From a checkpoint of a small image deblurring model: arch unet, batches of 64.
Rows from block 4 of a small image deblurring model, named by matrix and row number. Rows with one number belong to one channel. Each number is 128 + 32 x the weight over its row's rms, rounded and kept within 0 to 255. All counts start at 0. Numbers have three digits each.
Before each channel's rows are labels from the 100 images, of 14976, where the channel reaches its highest value: "strongest on" is what is common among them; "lies over" is the class under the peak. Only what is clearly more common there than usual is listed. The data: small renderings of single solids in any pose. In brackets: how many of the 100.
# convs0: first 3x3 conv (model.mid.0.convs.0.weight, 256x256x3x3, each kernel summed), inputs 0-255
# convs1: second 3x3 conv (model.mid.0.convs.1.weight, 256x256x3x3, transposed, each kernel summed), outputs 0-255

strongest on: black (43)
lies over: solid (66)
convs0.58:131126079124050084146147132156110131152103114117210094151113096151162143104144103130168077110106159148154135176120120219150174087127109159146148054103159118124133153185143114099106129197094164145187124092137138097151122097096112117193166152150128191094098108134163103145132102132144147176104137073137156081099132141153139144139132100133108157128162192098160103135094093170194162085143097081111124106077175136167109221136043125081145091148122081160123146142159179136108109150125120181158072130157146119099151172149105133139179128104115091115104098140095162145157129129029063152137111109117202144139177128127083164114159121095053154099097176157124101071144107174123146113165130148164106085191142113156106149175100131150111142155161135115141105098100144121130116155137164
convs1.58:180108158182166091109183012104099156165139147115126137162138117127097163169110129123151105083094143116126122126144204108140152151211148048138185141095144189141205121077114094139144099121168091124093148180114122106092134125143121183111043134120093092162115113154140159153140136125157128045147138101107151123080112198019131117085155110118166088116120127174092107124153128137107093204166114148130190113159128176065148100171166149185105146136113156098091117061147091109133155159171153095137163172117146146135139181194172076121125123153195063158132113098133148147105127154153144118075140130115079115098126136107143113141173104143101139148120096127137176133125122125113160106106129128087175124093144125127122116125136162153135130096092110126142164168119143074153117171151126

strongest on: black (34)
lies over: solid (83)
convs0.122:168105097204174159132161065149170132171115162171182111116161089156090070141139131147157119152137184148155136123118163176131103088163098058126095133161159147145140103190105134063121137141192115111077117173184187155159141187173123123152088153097127148097105130134134122180099135104129136141143172127124115123119086108140164193147115120140168121156124106155199142127175117117118125109106182149091085201120067164128140183149136091097118044135130132120150131199185175074145061107067141157092079128179117111132088121141137161124181149153116099146147163149102107169129127094112169139112115171152126087098116127106123080077133079211138104166171137116141186123136111066142150094086127150137177188114145078092114126111144093136101172143138098086164125119116120097125118166115113
convs1.122:155083142123150158136083134080114135132149122179175149105119203101135140175098113194179087123065099085043113134164132153151141121137113157097153100164121126070136148054108097107113118068070109062113109121109093119124116068112115138108091162169119145133032128165103135091083132119144162175115128104126188137119157089099145162158152067093111070140152100185103082126085136132139099115139204110122075110105156069171094134123110116129140143149104142165131126125117076133168139097176155124136168107128079114109104131088178058098085134116084113120114115101173124117106137134150189139123172131105100101135150146087147134123083105076075106119137073142051087177185094058132128134141149079069115107099144152187125133169099107135156112083119121137142148132113114132122127116089209

strongest on: plain (94); black (53)
lies over: solid (100)
convs0.227:195143110083132124133124136141129129136122145178134137152143131126091164150145114113137136131179160148151170131123085155185168126166167095176084116100141108166152149163158167143144114185110169148122119152131102116200132164120115131115103164124153148133136145128167160142112165126218094112150139115105147116113093135139186139139147137078186146094102121144133199117124112107120159106172141102147148078132182173119119156115125132120140106200159124152144154134114103088143142235080139133165153118154079157108165132188196182182128159164159128136107157145094131107118110124132191121144110111164125112191139164144139100133127136095178163168149185105160142141168094173085195233143158171165078149159160114136144167135107140175112160145128106205183219121132150074128123226175129
convs1.227:107133165137093144164225106118140157173112143148143172144127156105140175109089096090154126196089133136093155122117108170103140184141144187137129108098124132161161218093110151165101136082102122134149174109112128129078127169222104102116139172124161073153131123179116131181158115136118122123120104091155112128108125161168156160130135080177160108169131144179129101117120089111114102134144126122083169108146162173071125137136089116127210129128065176148135137106205165096155142114135137082119131157145159118122122129133104137140150113111154118153179170114178179163133099111153120126072243108133086088064100136175172082198154120182128155145131054144162105121132099120123107102104113119090118154086114130138112126077150111110134120174111089171052207179111126108164178134121128

strongest on: black (48)
lies over: solid (89)
convs0.80:104047136089109067147134162136135101120144136120134136116161112102115129147211144116169125126117143082128154139210114207120159130151165151143175144161195052109110141168115139154098121163073126165172173128138172109165167127107147171139144103119144237051092111077151131069115153146122052158080162120172145108130127160148105131145142107137086114188157106123174094133143134121179146166182098103154137049151118148142101150116115077173111057133160121139073155110220147125148115163157121141122130116155154128124145076150165125128113092130189160170131125136109144067143161102161127142093148104107133137122130105181179065172142117172085122129087162104117162147108156148122136164173164140121102168138141137106084191092149154157111188157147107161150123062118116125125148134139158
convs1.80:112092106149098131159128108149144128154096143156132132190117151154111162079094146163135095118141102184103107154073101094150126162106109137129124064149089194158158140092120109159114098105178101171168106111079084114102130095141095150092113134157130115129187152190121181150147091123160148130101167144121146146086160176137163094068140132114201065069194157148117118152116108130089077116117135111074109117131095140083135096160122179143109152170119068094138136109038134139115120126192178121184151115176138130152167174152146155014153119121054094122128130088124064113079150159078129111103130075158145179116136170119116155139157119096093134088190154142159081141100097148157109080094090106110123175148117113141159072110076131111161118086071104159106152188109158108135120094154092

strongest on: black (42)
lies over: solid (99)
convs0.28:106218147152135120088134108146108090111152137105125173138098145166143100171141084142141158147104187102119113166098101108178118110138152184134060157102076098135133079163057120177214109100150148121155096057208161116108117090159099105108084151110143163042122103087156089183094091166127106094156152099068110095110070190145154098155046115056107112138166190096122114180155138120146196105138087104154109180130129105120173164113117172134131149110104073117144140137118091153155137130139122152146136108106150160116063158110102170109110176158133136133120108144103168080096151182116062144160156108092136143122094122121122148095168200107129100143074188171120162127142127122137121126169112109096100130151163124132101144155172083132120135118167162096146105107174190133139129173130136
convs1.28:142107160121092112131190112155144168184153064158120159093167088107157192085117107122152124128097078063173161151156161146122098163163103041149139122111120255140143138107110098134183136128104092109123160130137118124136160150143128101116130154151154057178117178197093178179122117140150099097123063142153129126105120088073123158129137038131141107103147120201081133102113128143112064170137135105115160135098151216139146084142119113161116145184120073135130167068154130089073154109117164141050139140178119155116168128132200171170113075137099094180144109161108117111090096117141159151133139119177087114088146103119104114108177101156105125113129160105119088126139092135110138154151138142142140102136122131165125096142124152139155108154108089188082191092122123108155109178126171

strongest on: black (40); disc (25)
lies over: solid (100)
convs0.98:111109134116166145200180153083125147175140120173158131140161121135078144172155141167061124169188133104155158151157119135129154130160129117180122166133149147068145118255179127159143170167150120124111144138158106128146116143137151149144103155144142167123125136086110067118144171080140128172160149123125120116130084145172091167163126147151163172147138095181175155138161190148140166115111142094143153135112138180187142164146101066115107174172155097146113125162182117068155122176133196077110124155138055145117143147153156173125169172128116122121104169202110128079117128121109154135144103165175162146158109170126148112090076122134186133150175194147111133164135139120136082154119154197105179125136124098101080178117180145201120128119109138104201139136170147084207107126137146
convs1.98:107134155168154120161186133084140166167154176192171204125153149138130148140099121135205096161133128122085184128132104222195089144130170126106150089140126132178138145064107161175099112127103105119143086114121136131144086187180144073131129176142188096150091153219148139172155172157128137075115122144154147136134137129141154178170137084149183104141135118121094126164128108119110097164158134163082185127166146184083121126097089102126161111162106129154095126162132139121123084088117179112082136137190120115123136171155127113158110106135113147130195117146139112132155128138162179099081208102135122109051158165129123103192211144193094174141184100167080165119110105149067180097124110094123118140073119119141118074142130141116147146116130124147118158168108091103164120093115153

strongest on: black (25)
lies over: solid (70)
convs0.101:189062091116124091102087152055116084113093115108124155116164069092100141076129116111146114113160152134128136140012099148126148156127125082151126109113149091115101102140091155106148163109091172189118184112213151126106107140132120167160133130104108145182092092100136119135123157089126108088072171130069171064158107081162122158192140187153108088067109109110132119109143114140119143157136109096098161109128145135147122084138127030156156124139114053140121121158133147051185139126106173094128094097131086153149169103147119097131143145054161170164122097124142111110146119148141125104144171077136148105086136093160160182131054165196172150119165140123114121063113139105121069090165173092151121115143150104147133129089137122134119117111157070080136140148215135095140132099144141
convs1.101:153152125171122131134105187062132091106104110128118096168099153149131157141140069118111095084136119127072118152127133155163112127130161115039136106158182221087130164035111072160076128066110035138075105121116201194124171103117133139121117065123089128141117120115122148085123119135089123158156185100140161188101105123098149083130140078136140102111064082108127157188147130125110112112166075159111152110144105100083151131129134150112092138094150106125142166083072079128132119203137155138100161106077116138127117121072225079055115104089082149135149121069149127158136155141088125133114157152110112141136153200094094111168179163170092125098127149078131128124151133106138145159079064079125121112078144139112132141118123145140135164103140122170127109123117161129120163098105171

strongest on: plain (91); black (49)
lies over: solid (96)
convs0.216:171189138175076071157204088147111096144067133145174093128114114141108100191146109179113093130181129083093125141106134169126106052162155179125106183080146102075093091181109136067142155137147104108170129129129139164159131173160130097076149162165104138143142127126139170164135082128175118130172102083145155114111113172188140138179091125153079150153142147098174105126072149140139143141148144103139176135097088149144114105139078065094146179107167152145146105146111099114116109134161140124143129067159174164144142115134136136056213170107139109150123145136174121044123214093154131143194117139132164186155131148095119142158153140105116155164108178107159157141105133070148085141161152171125167114150131167120132177162158134170155123161118174079154123063156151166085147146129159
convs1.216:099105128148137165159130133096094111163116077143092162136067041148102179090102090109113095151147109106120140102121126110144115213110155056122135100092136151099192126059111093126096112078059100109135167114109158097146143102124134160117116078127141143126102188129101121102151146143122097146091151102150114133125150111110149105123175107063199101154182174121050093153157111084139080097091119117108124110142187146128119122126147142134150168140111106113155146086110189107130126157070131103115135163175145081092123130142167115108148101101127135119195104088064117179091116165111169122075151106083064107055134146149086146095146100200137072145182098150146142117111124158077132159083105123086121118128133150147183087081088118152158138091116080193078094172149124040135112100083137

strongest on: plain (92); black (52)
lies over: solid (100)
convs0.85:168193121166173171155123154180084155183149129152113116154109096151097093159108149161105135078199109106162165152126067119158153099151152112162116158124144104143127100223169141151137124192158138133127123130106147113167143161104110113082135167121147129091110154059100125148120226096169144121127159110116149088129144141164132132146159153091131188143136145178154166082124095129149137123164110106151133086178134189141074128121131145101128171167206163144171136164116136067139142112076163077070136117226118143089126115183121169107116146120150138157101110156093099068135125153154145106170131140132147115159103132148150074146186137136179196123163247119097161101114160136165155197135128130125124134154144098141092165108122127186113105123121143152208127112105136103168095129178137
convs1.85:159111248120134127117174164075158175109138135134146164152106113089121152099108100104115108153127145095131149133138135216113131216167148168099137118092106156100112201140132146167126115075108126117131159142145132101146136169192132107111115118105165094167126105164127116192131101159137110112154114108180145162099097150153164121125098045200151113116108132136111094133166100101094103134146141115093218104138163099104148149112091096176155105165075194117114129122181170096132088145140146099102198139121145155135117165108137133110146110093100141188202141086174177159116110130173130104067251114138060093076146126115194121152125110155137152112157076166127138172124122137074122112085132099076108111100136148172118096126113136110153153131112063133110142153125144071156109127151152

strongest on: black (26)
lies over: solid (95)
convs0.120:111222069089089132162115099107153146145143109130164160141159100116079184151168109132112113118121101114111115078032192129104110094100128123156157101141144188148122113138151143111127095165064098123175090148099118143123085145103146133118155135124168059012150135116113117142117121000138085117097116102079159115067128149154156149132123088114144121153146099142211127061114129115148105151111124122110094136144123092104183151121102084144140147124105041132167144144137148091155137140108133117107104113148123135146113088145128092137109149121139068096111099139162095161103148189132147177105071116079141121095138076120090118119118060116132157138111135206125160108094061117069155148120160101048134158144127095136108113102137116152174132165062117137138111078092165136126142109122109
convs1.120:119011136135131092177121151167103159080142116107137098111140149150119113083134106207156129152169077152158164126115131120120111098155080111111100107136102216105124123145131144128194115113123102142174115135140104134126114111106144087108104171119085134101165112145142153117115131212156083132128112157119081112127135121154110141153116189125157089121126108133129140255101123110120170139154111146139099104123105144125133162096109123117093060126110159042114125186113130130056135108142143130150112115147136118126137111139161144089137117133118135117131097132118074131126106137103146127146145149242100159111142100140134105095142081242105122121147120150135145100128118124160113139115149124214092122115128134165107101093114139089128016144105110117090093134115091126111133134157097

strongest on: plain (92); black (51)
lies over: solid (100)
convs0.243:095156153080117125131132127119160177136160135182162146121186115114143158111136127188147110146185142145125192182111084111169100079170100137211177162111131165173197098212173117159105105082095170126159113110154110115123116126141163099135118127149125124127129171143077159157138093153173135077141139124140119127147121124156147126188114118085148158092095073119127196149117093153115155112150154131120135153127129177114162150127114075090165069116148110168146212121169108178150075191110202099108167162147127141169106157171175105163161126174169107116124143165047109130107131164084107132130126143174169099149128046147081183098187104124119133203101165080116112169120141160128153083161134131150112129131109128146170166136106130185140157131145116183204119162164167155159158150111127
convs1.243:161098147145176105146202109109129138108110170147092189151091128122122207103118128131152100156155125113177097160148139184166140212202102098113126116113165085098132217084089107174173134121150123083174175159117136142141155100134089114076141164136193057093123089178170100164138115117182114104131129122126152086136148101136201112178109078126157125167104143166119095097104098131123101138119093089071139083156132120086089120143096117168164114127168189129108119100167102159136168085174150114138187137116136131123139189147096037148140142061114138167206104078129174089168108118174174117093215149112081093077132117172147117112157102151095128115145073129156132166143155139101159113134151119148144157098148118159117116143148150162123136163105117155086145170122141102119089140105137